config.toml
dataset = "single English command words and digits, spoken by a formant synthesiser in many voices"
train_examples = 78125
mlp_ratio = 4
parallel_block = false
inner_norm = false
positions = "sincos"
lr = 0.018
momentum = 0.98
adamw_lr_other_params = 0.00092
steps = 13400
warmup_steps = 260
adamw_weight_decay_other_params = 0.01
Rows from block 3 of a small audio frame classifier, named by matrix and row number. Rows with one number belong to one neuron. Each number is 128 + 24 x the weight over its row's rms, rounded and kept within 0 to 255. All counts start at 0. Numbers have three digits each. After the name is the row's rms in percent of the matrix's.
After each neuron's rows are labels from the 100 clips, of 14848, where the neuron reaches its highest value: "lies over" is the class under the peak. Only what is clearly more common there than usual is listed. The data: single English command words and digits, spoken by a formant synthesiser in many voices.
# fc1: MLP up (model.blocks.3.mlp.fc1.weight, 1024x256), inputs 128-255
# fc2: MLP down (model.blocks.3.mlp.fc2.weight, 256x1024, transposed), outputs 128-255

fc1.698 080:110139144125120118110121102136151099116134145118155114146147106158134146141195083121122140163164135130093111131129131150165115089101105097121134118184149143110154127118109088089152140136101149114153091133169121115121140126123177144157125140091130114089129110135093152135104120150108124105125141102102156121132151124131137101122170140130082101138125082113161089110111144122169098105110
fc2.698 078:104155140098136117152105137154126126096101109134125098089131130164126134194116154135137119120117147141123169152132138070161138110149148097090135141105109146113117160147121094125164109136135101098117162105120108124149075116110136115155141125135131159180112153139132102151099164129136097133112144144152132108113124134137131119092084111112128141106140102131125136154140122136128146118109
lies over: /ɛ/

fc1.228 182:165131147111115128134208146116167123131111143152157187123157084140136101112148106113145151119096151100130109124128143164110105161138098142142143119128129107106123109147141154113077186120141129129159163145129121100101138112155148137163141103136123164144115189126162101147119089177088137123136137122130138113142162154126152080158125148144141136123079126115183146140113137122155136066142
fc2.228 171:160089171146130131104119088127135145134116128123133107125114149169141136168140129179146095141122145147092127096117155143176111103126087112138154076133125107108153126131132167067112078121109108092117075174106160165121147136174110150161156129135104113150116119148110109125142139131089130116143140117116150148178132099129114150121138115109134117142171121128115118104110111146096118119135
lies over: /ɔ/; /ɑ/

fc1.349 142:141114138133138117112117079140088141133109133165150156128143105118079176133147166163129104106131124133161140163121099156115122124142119127124131159176142115159120122135158157118211125113096095094133137170127104165112122131132110146101131112153140112117144162137142142130107092152144118152142128159120107109125176170129119113161124173131144149121082099126133131125131130117107148139143
fc2.349 131:116114153112120132126143154122104133127140115110156144134097090122123091149113144159132131138093097115115076097151166108149103113124094087144102093183171134110097125150111144127084093130188100098156098147143109112130080084129130149107142131105186125102151112092105131153102140090109138157093109127148115087152133081153116123140136113145138158103097118093115091093115115160151097125129
lies over: /ɔ/

fc1.293 181:170130134109112139128139142119118141078131097122133143113079151145138100144137155136186151149148157166127124119069132123127131130092124110110110115087120123097099157140177154114115109120107153124134131160132105106103136156107125130114128143137150094137178150110090139153096169134139104140172075095126100140093126144153110127124149091144110111124134107117109135143097135098170156122138
fc2.293 179:120102114138158128117104138108154117162124124098131112158136122169152161154137137163089145193104136131118095141163106120111124131190116148116162117145106106140114101171131177106095099104129092102103120105100076174110112127111149139106160137135142149129112109121113121134141122111157134121143116152102156116125102141137116130124114116121152085136109111165155118132082151114134085155104
lies over: silence

fc1.495 162:118097117097130128121133101150077095161074154169125126130172123166115169127168139141126137168118122131099106114121122118154102134132156099117113126136102167148139102143134095100065114153140099132106106125114089127119132148125152132180107146115105158084157131141148110144071112136129165108144103120125110169145169133114136143178102112160136118133116089149126128157149111153116128123125
fc2.495 162:114099096126124162117132121124166127175121139077126129153176141126158159070145131161134137101164129082170119138161108132124191102097143156079129128151127117115099149123112119120134111132143107133109107159115138125084117150147166169142138127106120145163088143126149118107121150154093139105120082126155162108160096115178154132117109138091150149128103105112135088091126149131101133128092
lies over: /ɝ/; /d/

fc1.274 147:187147093135115130126118079146137155111117130146101117113111126165136123134139148144159113140179118152127147118105119159090134120108105100135150143118091178175103158163171164131169119156106114140121110114139110135123128095101147146127099134098118122095134098144128146137148162136128068106123143094140141139129114089147144119104151112127107178105109128123129106113096079111160127140172
fc2.274 147:118110116131125113115160119163141085126130130141167173114104149145097095141161159101121112084134065137094100127128139152115113069116116101123120122141152131098147113119125111120148140110093088124156092104128145141142091154084137095132139119131134101150123088086135116120162139108077142149133153124121126100136143102108102134142150121090158144127123173129158134121114150114124095184136
lies over: /ɛ/; /ɔ/

fc1.185 156:137114128121096130183192145081123114060146102137124123103118134105130138170121125096131153096112149131126106130162099119093109101091149069149110108173142122113138111128137143116129133113140134132122127136130115166174151136119123138116141120124139130146123147138102141115111096131157142149162125111111139117105113136109111154126087106084095094131122153180082102149110130127126179113131
fc2.185 154:120139156091107153124105107127096132134107141133158094076149138079157127099115103128121139129091122132133144133072123150185118098126107145143120137083154130165100121140142185133151142149105140088122134113113141170134134121115149127159157114136117105149119151111138134149147104103127113177103164160132177075104135138128094100124155103123140158151138147118154148107121138173160118131126
lies over: /t/; /d/

fc1.765 165:107131138124107168176154156112143113102152143149127099123116141130175125138136181111145163098098102133084124140175124156127152153114142145133096172159169153119127138159125153142178120121149142129125143144128069098105167142133127088151131110147116116127133117178139152141107124166102153123170148119137124083187110198171105126178141091110095149126147146107112080131119139103098123111095
fc2.765 156:140120124118106095156135159131143149184088114144087136124107099132054147081148131155110123143120129142106108120148132128131111144129149087100158119119132130142118121138151145151115151134116148098174144096126127143141107135128122095099147099165089154088136141126092131130100177133147127091121119142132148115119093111125088114127096148105115127120123130123144120191135145208111173130172
lies over: /t/; /f/

fc1.267 189:138098096088143105144127174092120125175135140126090115109110163104125101078110144111132124108054136089078151137161166146113123146143118144098111161155161119091132128166112143128147171152128135124101130115148138107116124134135127087135168134129150094130145105162115136142124149140127141130152156108113157109132109102159120143174130104122124121114132154099123110139138103160121162132100
fc2.267 192:089127159115153135140127140166150130129146119077107129106115140129115140123157158155107141162108151137165115169184124142077107103153099113148147129180103112115126119113128128111135129093099104070121129164087098129136115113149112124100161118158124109133157138152131173120087134101161088104133094139110111120127124112169139105095140120140138105167133112145135156126112096115120143122064
lies over: /s/

fc1.142 024:127115150181089172129155132077116112134162122100124142101116149087135116105179145126153167111148091119165111095125155101144105098173121123146123107115137110152083122121092139138122133161117141158144112134127101131126156128129078135116152133129165129136176156105140089139125118113126157102108133117142153107149126094176164126138138129152157127119201110110118141119154087117120157095121
fc2.142 024:121120105138130138128130146115165133140096150085141132138079098120161140160134171099152169136129138128123123147154147136120112110153111142137163118131126128096134158115139158139133090110161136138066164117146113129118144142141134142139138166106134138100124127155104133186138139150125114151103128156152126168124159158106112144117191124132144070120192136102098156129110132148104145109094
lies over: silence

fc1.763 150:139169129131118128108074123149145159138155107139171147153143141115123114109137100182155157148111109176112183138163155133127138121137149077143102134104105142145135138124131121068127125125121133163143150114094139117136147129119139130135159125113110103122124139117141187139127084168115126134097122130119130148120106127144099140148092134128112182154148137150116147127107146123096140080098
fc2.763 143:084137107148129130151145113092127094113165139162144104068125132090129110146095122124124100161100200136159118103096166102117117116142135137101163123103130079136097138104125123135127122124129145132115113181142159131152129111121132128124088146149132147143101145121165119109128142099190118171136095150153105120139160104124124084122151119185114134102168110096120113103134169112132110139121
lies over: silence

fc1.429 154:105125123141095109103153098094116121117120092159151137106156148168136125097163152155149145126110171143171133131125083138142158124129124144111138117164100165093137105156155117153185136153091126109125077163157078172098190140149147140065102096073095123090117138128104111112135143096149140156145117129125115150115147129167101072145138163068139145165108120146126142150158129136153118114125
fc2.429 156:143110149108127096108075129096135124125093123134140103117181203155113193148123118133075112147147083106138134146147133151145109166099147150147180119145140160161121150105133123163101129166134149146108137134137162129101088127114116106151162109171155122115133079127142156137106114166147102114105135122097161124165106084128105182113151166148094095140108151127118128124154125098140091134142
lies over: /k/

fc1.513 021:160115100101130144170094164142120159151195148101122097147150153161129123127096157155130126182185132140129125110118116160132108106118090108110081080145167128143105135117090144122129157139158127093145144153106165119141117099115131101111132125143147131126195097125137099177106180163158160114159134124123132140132134088097134121116109127131114117165111158135123127120115120114160123096133
fc2.513 022:095126154180094118102163153133116109136103140156129120117127091141149121118143158080165108166104147108138079124128130120123166110152141172135172109135115104153124144177099150174113109104156182135125144134159123129147121109103095149115124168154096166155143107172143123147097137145128109162026133164140122152124132136134147151085160111152176093139195141120116144131118130112138110139120
lies over: silence

fc1.667 039:130133165116105129113139118108129113132095180125129117121147142139106204137163124160088109140121155100123123137098095118092124103102075123071142081164143153147148092127151133142129135139101118122153079177140079131119084103116117143123145140137146146132137104106155123089082116150105121119107134129150134141139153162148137119108116076114136134115166103128151126161102119181150111149130
fc2.667 042:129118167103113141095114087124142133174119109103083139109140134133105177109165141116117142103139090146157123121124090119118106135137128099076125145155143082136158145158117112099139139142121097165069154106132136160129147142144132137146110141166114132142108128146163138095133145127130109141129085165107114145156144047149152165104113136111093123100122128092121134121148158107097106114123
lies over: /i/

fc1.316 136:122086096143087123149114087147136100163131116145110119121111100126139090159161116120107173113120126143135108133113145123119154138134133166116113109116117117136149089125072116125085160148148118116111097119143107151122118179160064123169099146114128093146153121154127090123142126157098160152124124131116169150136128130092138148112106187154122101070146126134147164092147148102119070131104
fc2.316 136:162181109098168102101101106162070143130125164147137204139165112170141144102127119168144118147138164107115066120120110166150174104142165133112112131171130085100121143169134162139145094142135096105133148154130148121137161128125124149121149148093125139135097113127108167090120143139137103080092140126154106103106130108152072134139123093153129103129101114143161119135153125105131111127132
lies over: /ɝ/

fc1.480 163:153136142155110125112096147106139098137123129170171177111144109136116163109123146142143164147115134103155122091129141067168152130122148116151124142139136107156129111114110138114114121156126182126146126074129088151118139104095127169156112179112138127155144108153110120108124161108112142079155178139132130104133122126138123147129097092117116157103118101132105113165114134113152114104122
fc2.480 161:091161168153176135125124116132159125109115102133153072148148116156119123108085143104127065128091091098149170159115099120148101119145127122114112115128140156147141166108124167135126117089119105128142125129162104097115137118151097155147153118126139145120107174142114119109136090144132155149106150159128101103114113145120124153109138121143115116173133122145123145141134085136144169108155
lies over: /i/

fc1.496 138:142147180062103130085121152131165141103113151103083100108132131128135105128115112085097084118154147160137106095141171121120131109147121143094139128129093089104097124160144167100126143156137088135141135145145130166150137088125153160100123075141101137115104142090173144100130142124169135133099081121126134116150120129109129084154156125084134160131161146121145093149103108130119148119131
fc2.496 145:160112096144120134175123115117137113174099122110082123125156164156117150158135135111165181197145123104126125136195129113132130088060156156142090105126138141102083157144120126152134136082119110142107129119108078146135118160146120098170167138197122143122118132108157144097139115096116133128132147107110146131102114126155142111109116118118120125080077103149132166086132110126140106136128
lies over: /ə/

fc1.509 018:111106107155157117128111097141119141170128106161135145111132115154109146105125101121058141092141122167119155167134119123083084137137088152132122115122144197141141111102130092172137126152087093147141118160138118139102107162114051156151120153136126108151156105150121138142122117138119143152098103159141066095144128158162177106135169112147110104109155114096126149117140094123137143149111
fc2.509 022:145124125122117187094114136136117133089099152126113124131153075151154213076131116104132122131109105137121058136115127178111164119134092109110161128136119098128126110151123141154113131148121156109091150148109119153112106119115171140110106148149177154131101147151135117141116110131120117157117137119102143152091180107127136152122117108128139097163132100130150183143192143130110128145149
lies over: /k/

fc1.16 019:114167140134123182167127101145091118095138123167124145127115120183136124176136184125156170121116132125125129120153164111175097147128129062075095130102068110116129173119138140129139130142121104109112139126104128085091175153122159122133150124135160156176091156109172099144137131115109142093109138138134177151114130104131167119129139121142157121144128148144107139119152128114121131131125
fc2.16 020:105110119180119113138117130175085094178088112137096115084122118152156151101168098132170160141140121124091103120115159163140128162124144147155135121135095136096102161138080157157142149151145148117192126118153109151144139130127129125136117134107145122140129086101139135123146129157143082125097142139111119129125122127143119149130151107114166145160110108112109111119144116122113113121113
lies over: /s/; /t/

fc1.604 081:095117144142164149117180096124115112090117137159121159135144166159131129091158170082131115170115133152156120147135087116131131131095115131098120155172152099149119107121137128113115120116113168150125095083097115104096131132130147110132163140147150145154130131140148100124115060131131120112122188155127120153126150163134103082151108134071177135156086102161102119107141161155121109094113
fc2.604 074:102149092145132070171100138066165119103139125108129105146145111127117197144144138149069119183110100101096092100132135129145122137104106140127108116124118150144156103129154164139133164133146134106103154166097199138132159128117140087122160146130074097126122143101110105165157103130128082122125102079151076132166091087137150102075125166152147128156143094122100124123125143122117136110146
lies over: /ɔ/

fc1.548 156:118130106138173132145095092121105155152133108148131100125145129126131161159136134114127117146118106101132095098114146134147140111123089074115110108150138102130153110100124118149148136130131125161138159152078100108114166150097107130130148116084117114123096167097109131136146119117120114157145199175115173115132118151114171117130139111115068169125171131128114131165143112100135115122128
fc2.548 165:157159119128128122109132129155116148179098130139151167137128116149116148120162075177132162126122128131089116111096129122130183106100120152134111128163149127117141145143139168135130126102093160145143138113138102148178137139105096181129136109100170131115116124091131142099174115145125094134111127169107080170129187126133121083120101123085115124117079100137162100130105124109145119145135
lies over: /i/

fc1.232 150:135137093105144130124082135115121126148127134124114154134114083136157122152138133047143096143142117107092109140122127112120081116154131121111133174147101106123141112112133161110101165173159143157140157116151114109146172161138117135131099151142157149134115119124100128100133151084153153114128134145133167181127110121116116133105151141127136139080167109152086078142172180125122134163132
fc2.232 150:096176116124117131143153138134116144149082155140116109090107094141115146130118117136151119100133120080113159116153147133140176163132129068136124131136149110142139149166106196091121135155143105146177075153136119125139134088106157162119083135153104121131146118143132113120100128123079093157117133113121115142136104109131150170143115108122156100121122092117128115113133113129146104097157
lies over: /s/

fc1.43 153:139119118120159122111120127088143081160108120124093086106112086159150128132085149111097074090116088098128107141112131156126100090136142130139130081069179095127084079175124178115119161097174146172160153149126171103141110102116150126120105104124137123136106121112103110101128117122124140138079144127116141160137122129119101106160155166131087136104090125114113083103129108124166133139128
fc2.43 157:090110125148152127130171137189129120139123110083177173127126121121078120140111132084170158148136100150108138132121178133122173154130100134123110104130170129138118129080159161117150173096107125099120138098060106162131140072150130146149132113111147123132157117105149125116114111113125143108139086122159122155106129138118150175158158133099133157153144109144112149140124146110123124109112
lies over: /i/; /ɪ/

fc1.546 156:144108141148138120144167124121093163091132093149160138099094123167102109112146111158134126174132103124112108147164131119125123120163121104119137127152132117105154105113109093112142184188119153103112106124154119135163150113159136123113137140105119110124107143099172167135127099143094104146136180119139154080150148129093138116168107109102150131137133090142106105152093111095114111097098
fc2.546 164:145168153132123079102103108116162111128106110125122108174174133177120145099139158100119145128120167098103165166115155146140160096175121165162101111092167117136126116108122147105135092110143130142137124135106129121110129168147117127112138083142168119164106158132128099095140134106132085117124197141136132168147176164100113151176099140103127110141114136124129112114117135104165097111139
lies over: /j/; /eɪ/

fc1.72 138:100135173164109118133107138095102098131131116144078153104138155118151126126094153093136155114147118132134123072125150126127086128127091142093152120147116129120115134142131129097121137122127144131146113111144148184132144133097105114143172082141124097140116144133121104117135145082163145179173166132102097151096163122102136140131130101128110122084140158120123073111094147144161144156091
fc2.72 145:129159127121114126157147129106148132160114085150088127104135088119143124114140130107128113102124171115134147163097148137183185126141107112197107132104130110152132127127154122078172111150108141100126184092133114118138156134168100105155138144139178130120117102118130138128136105118111106179133169121155141109083095152128082117086135107166133116160119133108122103110142112156117162124124
lies over: /s/; /t/

fc1.485 162:117098145157128108115161086136101158121142162137116129127126121146133130124129157135151111112119152182084115139102151130090133137148089065082134148104132153099124136148112148120147112147069119089162127140138115150131116190127160101128139172122126143098097132130119122137162137126153106154136145111111120151128132097121112151102133145162158171128130143140139129175156139149150133121142
fc2.485 155:165137104097094138093101166124095063129113094100146128127109123144141129108119105105126139115129132104145126131128140174100162113121061157098131122143088165123153125104154186122108104118091129149088163147140177193161108150097134148127095078113106139162114109068133140098119125178117152140120123118141126129141126132116140141122081105125159135173144129131132127099118171111148139118102
lies over: /ɔ/

fc1.597 166:101081153135122157129119091122121105115141132103129113133131122093085128125131129140137109109101119110133120128124160118108100109141129135163100147142123116134178120129178186136092149149122111121126150129148130161125139093122122091102106135093160147095121147141080138142121138143125182114127150118120129121121121196131138158128167135144113133090144144150117109104105122119104136105097
fc2.597 171:109153152131140091120131153132121073147121132140150115131078128111132153116107141179133144142145126115165120113131118118159170131117096125163186110117113136105083135075140145096154126126182124149120096101129134115131129138136124115173124105127160112106141154147116145119157115077069144124134123136144110179096115074079136084144122095140147109136145091149132145096108089140136094142092
lies over: silence

fc1.478 164:145094114140082120135136115171150149134178122147133135133123126157133136128104114108118146131144126168144119127159131107152116120153118108157146142129150126125161136155155108094119143118098178128157174154122127160152154174138113116121100134093096122150146115126128154155167106149153139145150132144146147141135146127126142138147171118153119138148098109086099106159130087093125152118129
fc2.478 166:131176123125130138152121110163143135090078150126127106135169130098126117097143124096116150136133188148144142102108118142110135173089118143140122095102129091170102148110154146127121134154128103160133161157120114162129133148139159143143107062160084123112123105154116107113150135095111103094103126133104134125161098142136120142153157158117192099090097126163168136153139094124154155114104
lies over: /j/

fc1.397 025:142119172145113099148180118111125099154159124132171174117126126129152099120126141122130151154089099127102117128125106172102151138175099085104134109119123168078131083126116112097120174169127135109180158114107142137127126105067124128120166165138079146130127135137121133112130140118110154127101143049096114144125124133126113151135150097128121124133098106160111109123112093175144140113162
fc2.397 026:134158120140104119117117123111095115131124097148128133133111166114132156192117114073165087127127157116125076101147134100166155113090063133114176143099128117151121184109151159102070134136142180122063140164100149168101132142122149096152100087086130124143101124147156143145120090143115120138150118140147134145123151127105099092123134104087144107172145128110142126110125135111142153135092
lies over: /ɔ/

fc1.580 118:096135181094137120108126121166076149151163150124089138123149116124112098156167140111117075087122124083155136104107101133098086102150136153112127086132145066114148095143178106110090126132144099133144134124125148117112156114089155152083166126127151179174084090125118096091145141132143155116163183134091132131110111132116138118096117136132113175118144128129110107141121129126137118115102
fc2.580 115:085119137112126130111125145105165128111119094087142094158098137099100176149099141125105105152105113149083083104116106116162127126119076100186116162132127151127083124113124115116098093093155122117145136126129127138124121147156122105109080144086115141112178171075078115110122128128108125160150136138124086105166119112137087131129155087149150127144116106106140161113171130151095122152118
lies over: silence

fc1.406 131:106117124075092110149157123167157128056123091158163154115134125138145148140110117102148155123154142155152117088139093122165122115108117160125104092114117107136160154114170142123130150144118158112158138155102155139147118122158139134097152120108095093132147161146114141117142112147160124117093143074117185103121126107114086101181143138128105141179141109079136131145117145115147099132185
fc2.406 134:118149100178137150111118163122149143129135163083155127134162113148099133149123092088116123129140123142133118124145156161113148132122170143146112126141159086153088128110137132099127121111130112129088135127081138126155148125119114145120119125120148109125156123100128102120150138144086117151129112133115135132128104124159140139138165141084109172111091099167107110097079127113127105135115
lies over: /i/

fc1.295 156:167083125158145167117104104172129134165109178149154105110147092138092136138168128139133132117123112122106119131143125113128124153094124134075124129133110158109154086121163173135116132140139125116141140132182117166109111165126120122104112146119124165102172138134124160166105131083124125183117140132187133128156156163128118125154148159125105133112114090117091090138138124137146144134106
fc2.295 166:153145141090084197096152138115092146134166121122141121113124141127125143086121156144138076120131118087199152143111125152114134138142142088110105121156143111090147124086101145137157134086137128139124106143119098141119105143095154121126132106133086123140118152144138158117158104136118117124141110168154115110116139092123103126095131144136158135118111109099096108098145138158141104129108
lies over: /ɝ/

fc1.378 096:155146102120145116140143121123126158131144104109093107121166070134123123118110157116125118118142107080128125132112121099076128124090100118086093037138142127115097112142154109144123115107115108149098164135142141134117132131172170148138189137124121169142120157142172126194124127177134102151162167156153105122155129116149119134130139142118129121168117144141100129172110136138134191167120
fc2.378 107:120086130126074131198148140096134087135137130109124092130135122126106159111143153120126158142136124119060111114119099171123115098087127127118145129089132139156170175148139119129131130163162164105133104129120143117123154139110112102144155121162136134139148111110111143143138098109124134091135106116129073164148148105102133118075150051110125152104122104124115112092151149155144106094103
lies over: /j/

fc1.179 137:103118173117104140106127127141139114088065143131180106118070138092172105084146145122146141111113153123112191095145078135115111139124129125120106141126130119102151133115156163132109127079140088076105131127139155134144136122105114109148146091109130150112095165136136082138135121118151163114176139071138127118139130123123131098146124164124112129127095127153136149083113089134154108135115
fc2.179 138:152131115112126135115112116133117059117138098112146105152130143151171114139147141159150103116122151149149124127090165138142151110146118135153121167134123112106104124066121131111163133132108153151135137089118083138124151164165141123145105142077147124130141114112128121125106134125123109143157113195137099118122106090141116136078106103154130151107110078124122150142137115121124194091116
lies over: /t/

fc1.531 060:096128116097085096145127122135130159116136106113083106129098123102132125138107125144145159144107107122136158164114147166122094120093115082117155089082164112171114138129128108117123122142149124143124120107136135114113104119151132145139149140118135110145151127135132161109147186098147111178106115125142122168138150081164129110157085128175119147117142117169110099091086154099139134151099
fc2.531 059:124151135136148113110099114089124080092122105133139084110107131120164123134117150140097172128110082136064112124145168100122147119137175129122124094125172129123125107111121125126169137115149138119143093099141139147135181149131128096119160070133123157130148139128135102131139153130113124092120122145120133108091125130126123119076194104071119091153106149097144103185146106127129098141162
lies over: /ɝ/; /n/

fc1.417 080:133142147144196106161117054151118143156109129164095158090173136157088126094074123147154102128111130117164118143108092110114161165115108154108125135130178101159124110155124161106138165147099113125149135143121156146079149103168098117133106127172134123124121108118156115159139142111083133095142133082169140151138126112121115159156174135126104127185121115122119136177137111108115138116127
fc2.417 081:162109094117147128158164158152109084120131110121154105134120067127123164153136092131095139158179172141153133132178155129123174112139158095143118107126148141130115135134148135169131183123128133138131127117135064081139155078161133123109145115164151136117128126135113126116137114149104111137126133134124153118138145150168145091175108102089106105087108117158120136060167130134153107114158
lies over: /j/

fc1.501 128:129161124087109145128131103167110099173122144107140184125166123128120149059071133144109119133132140120137156150098084114140156127140133143142102137162118134142130127103156109179148120119142123131124143139180103148134102107116108141103121108157133119115181151132144155058116135105096101142169134088131093133124093149142097135144145141154110128126169115129172116107132085110128111156108
fc2.501 121:149123131108112149137102146108101161188134123158198137136127156103115146116207116148129154130107148108167129110147122134118115136109128129142135130173074098119135121118119141180143162158149132154109131120113115133081109133126110118123089140142166123106119098164120113142123117121121175112071129148151069090105123108092090113171089145132137127115092188104122151147111175112172098142101
lies over: /ə/

fc1.681 064:121114144152100153137133090149097133189105153160130127159133110128082108131134128113099143156171175121147115159156134098163153141141134170155154132154127121144101123177131160107105145095140160099136118094178116093129146106136109181194125125116117115152128159142124110164113101153142120154115133103166132144154131107092130153124161119146106144149103142115169134106156146147160096102130
fc2.681 070:146121087131156152120137129101129116102125159145163114141135140167111155147111119160128101116128186132095148083113139160126125143116125144153087101124170152112111128090143142148163133139156116095155077207067089133156136136116084120176166150157112148153130119094128095126113123110132125130160106172140096126135122135145101098114102139132115155119143122098127131134119140137164105126116
lies over: /ɔ/

fc1.124 096:142108110136138139119163122106108143085163129103116135177106113146143108121148144132094115136134113111115149106100106131067103131114146150125119086082143156173122124099222111124123154091128122107145143070125151098131142128107082144151151146129120164127150100089106143165134131129122131142115137103156142164162151121083154152117152117113127128133145130126130116149117140123131129141097
fc2.124 095:125132156130120134147190119132100111105139130113126090161112196094101126159107165151107151161104137155110103089109113105145105148151084149114170123109143099156112106190125096127177156140147169111151126135114114161145144088136114143119115096168110119125088165113139170112128156119119141107112150125131124116102103128150127125083137123133119133096146111145152154127120101125147136117149
lies over: /j/

fc1.73 146:116114134092120174101134116111112117099150101118139093127161138113152087115135119149132086150119106100128128107149099131110150154188136123128112137138138108091171131097075125145130143124104135090110134115143143084134140107155150126093167136088115127108134141118153121146108105135114100162121078137128139119130143117135142126162105125139094110113125138142140129055112114120135147127138
fc2.73 140:126114058136131169092146114097148172143126180106146167105097153132139143130117145133128131085106145168185151146114142168147090092111086135107086145145126154145080096152117134105146095115173145112133129114141085093102190159111111129114134092124165132107144128156106144106140107115162185138105129099150136109105106091126157136101131126118112118129143092089127159123123125142139129129105
lies over: /k/

fc1.81 034:135096129144131099158123115100121134104112121181161113086149148161133160127170105124102133172128142129141140131130138142104142140139125111122146129136125075134133070134120160152129129151110166132161101127128106133176169109091178116138123145112180124151135119193106130127132151136121114084151144104107142105137134113142122107107139116091162114121111082142115071142100151145128138122116
fc2.81 035:126144123147158131137140127186117130098115113169129131108159129164143150131120134108146109124104104094112165133080113107164113099108094132149152151139154105129118141122102160108139172086111120127150128132141165107094130124119081122134157132095090086105106169119122130168123141136119151139132107104109124105122101132150133134145127087133120147106133139106089133124128078126135150146168
lies over: /ɔ/

fc1.0 118:147149131061130135162130135144113166144134104101062135118103140161139141105086123159107107142164114105134145119139138163146117142094148130131119108162093145129153168109130160151157123138157158118145098136158137149134099151143088130145136141139116155123124127137123145127136136079116127120098059168177114104138108128105135109097113116121126105125142128107146148145083136152080133114097
fc2.0 132:135157144124104128108098084156147139120121114138120136115159158100075135139147163142139109108099181124126169147082101145114126090111156096153127121117130107178114104101144151146114113174121114132132149118125119130138135121124136125163153136139163140112145122140046141105110118126144162134124098123125125085111160119121091158129137127147107106113080129162096168156141124119149124120098
lies over: /ə/

fc1.415 143:127125162113096150119178112132126138116176140133107113135141112139133125174133134119104100092131091111126106102134104111112064070171129155146111134136130129110118126119130125097118097154183109167118111124121124146077137093092133157109109121162118132160113161138155138097126099116123172127150155094125126160141120118119124138161140101136149147091094120130122094166127138123123180093146
fc2.415 134:158108158150123080144090101168132126162123113113115158141112146087129124160141148133122139122110097109167157101094128157161152118094134065113139126166123071186115153136116106132145124101123127125142134131136166117147156094119159152102113116110091169101159167086128145117107124129134113135160166109103151123103138132126142142110134128151121135131130152114119171159125110138100102102116
lies over: /t/

fc1.400 020:111132109104100147124075123117104157112120132080117116150112057094095103093132077098086088140142093104134113099168129099139096121136127126118102133120147120121126138107104117144168175108112126176114120151133139147106148100152173118128112166152083112130121089102157125126134116101086118153127128137154129127146105141147150067161067156172140119150182118123121115129153114144167153142119
fc2.400 023:126118147169094104116130157136099144139136138157114137132115153135094147133104162135176114137140171107133124130077117151134116146143116129143138097113134116119153137150120185115080126108171181098144131131134085188136120169113179140122125111158153091163137143152162147130129121163134115120147147136078150105128180135110115136120194150091125089138093144160151128142147166161136125112127
lies over: /j/

fc1.51 089:138118160122141104177176127157186115141111141097124104142110101185080133113120164185132145134115124123142120118109110109156132154161150094149163129162114161109108148112172144096149123124142124127152120142143083123082191147171136145125150116119109154075110136150118135118098110098096119105125127091171104190122143095143145129191144089123113098156133094160108120135088130135115122111146
fc2.51 091:131164134136143183112146130101139122111127101166134151099163107099122075142117073101098119114093107112141156144161128119171119112079151126148085114130135140114121143118128134140149168115084125124110094096143128116117177110110121127098122116145143096171143126129121118109151109100170119150145120100151140105145101120141130117111111149118149170110148103104153140124158135114118131137113
lies over: /j/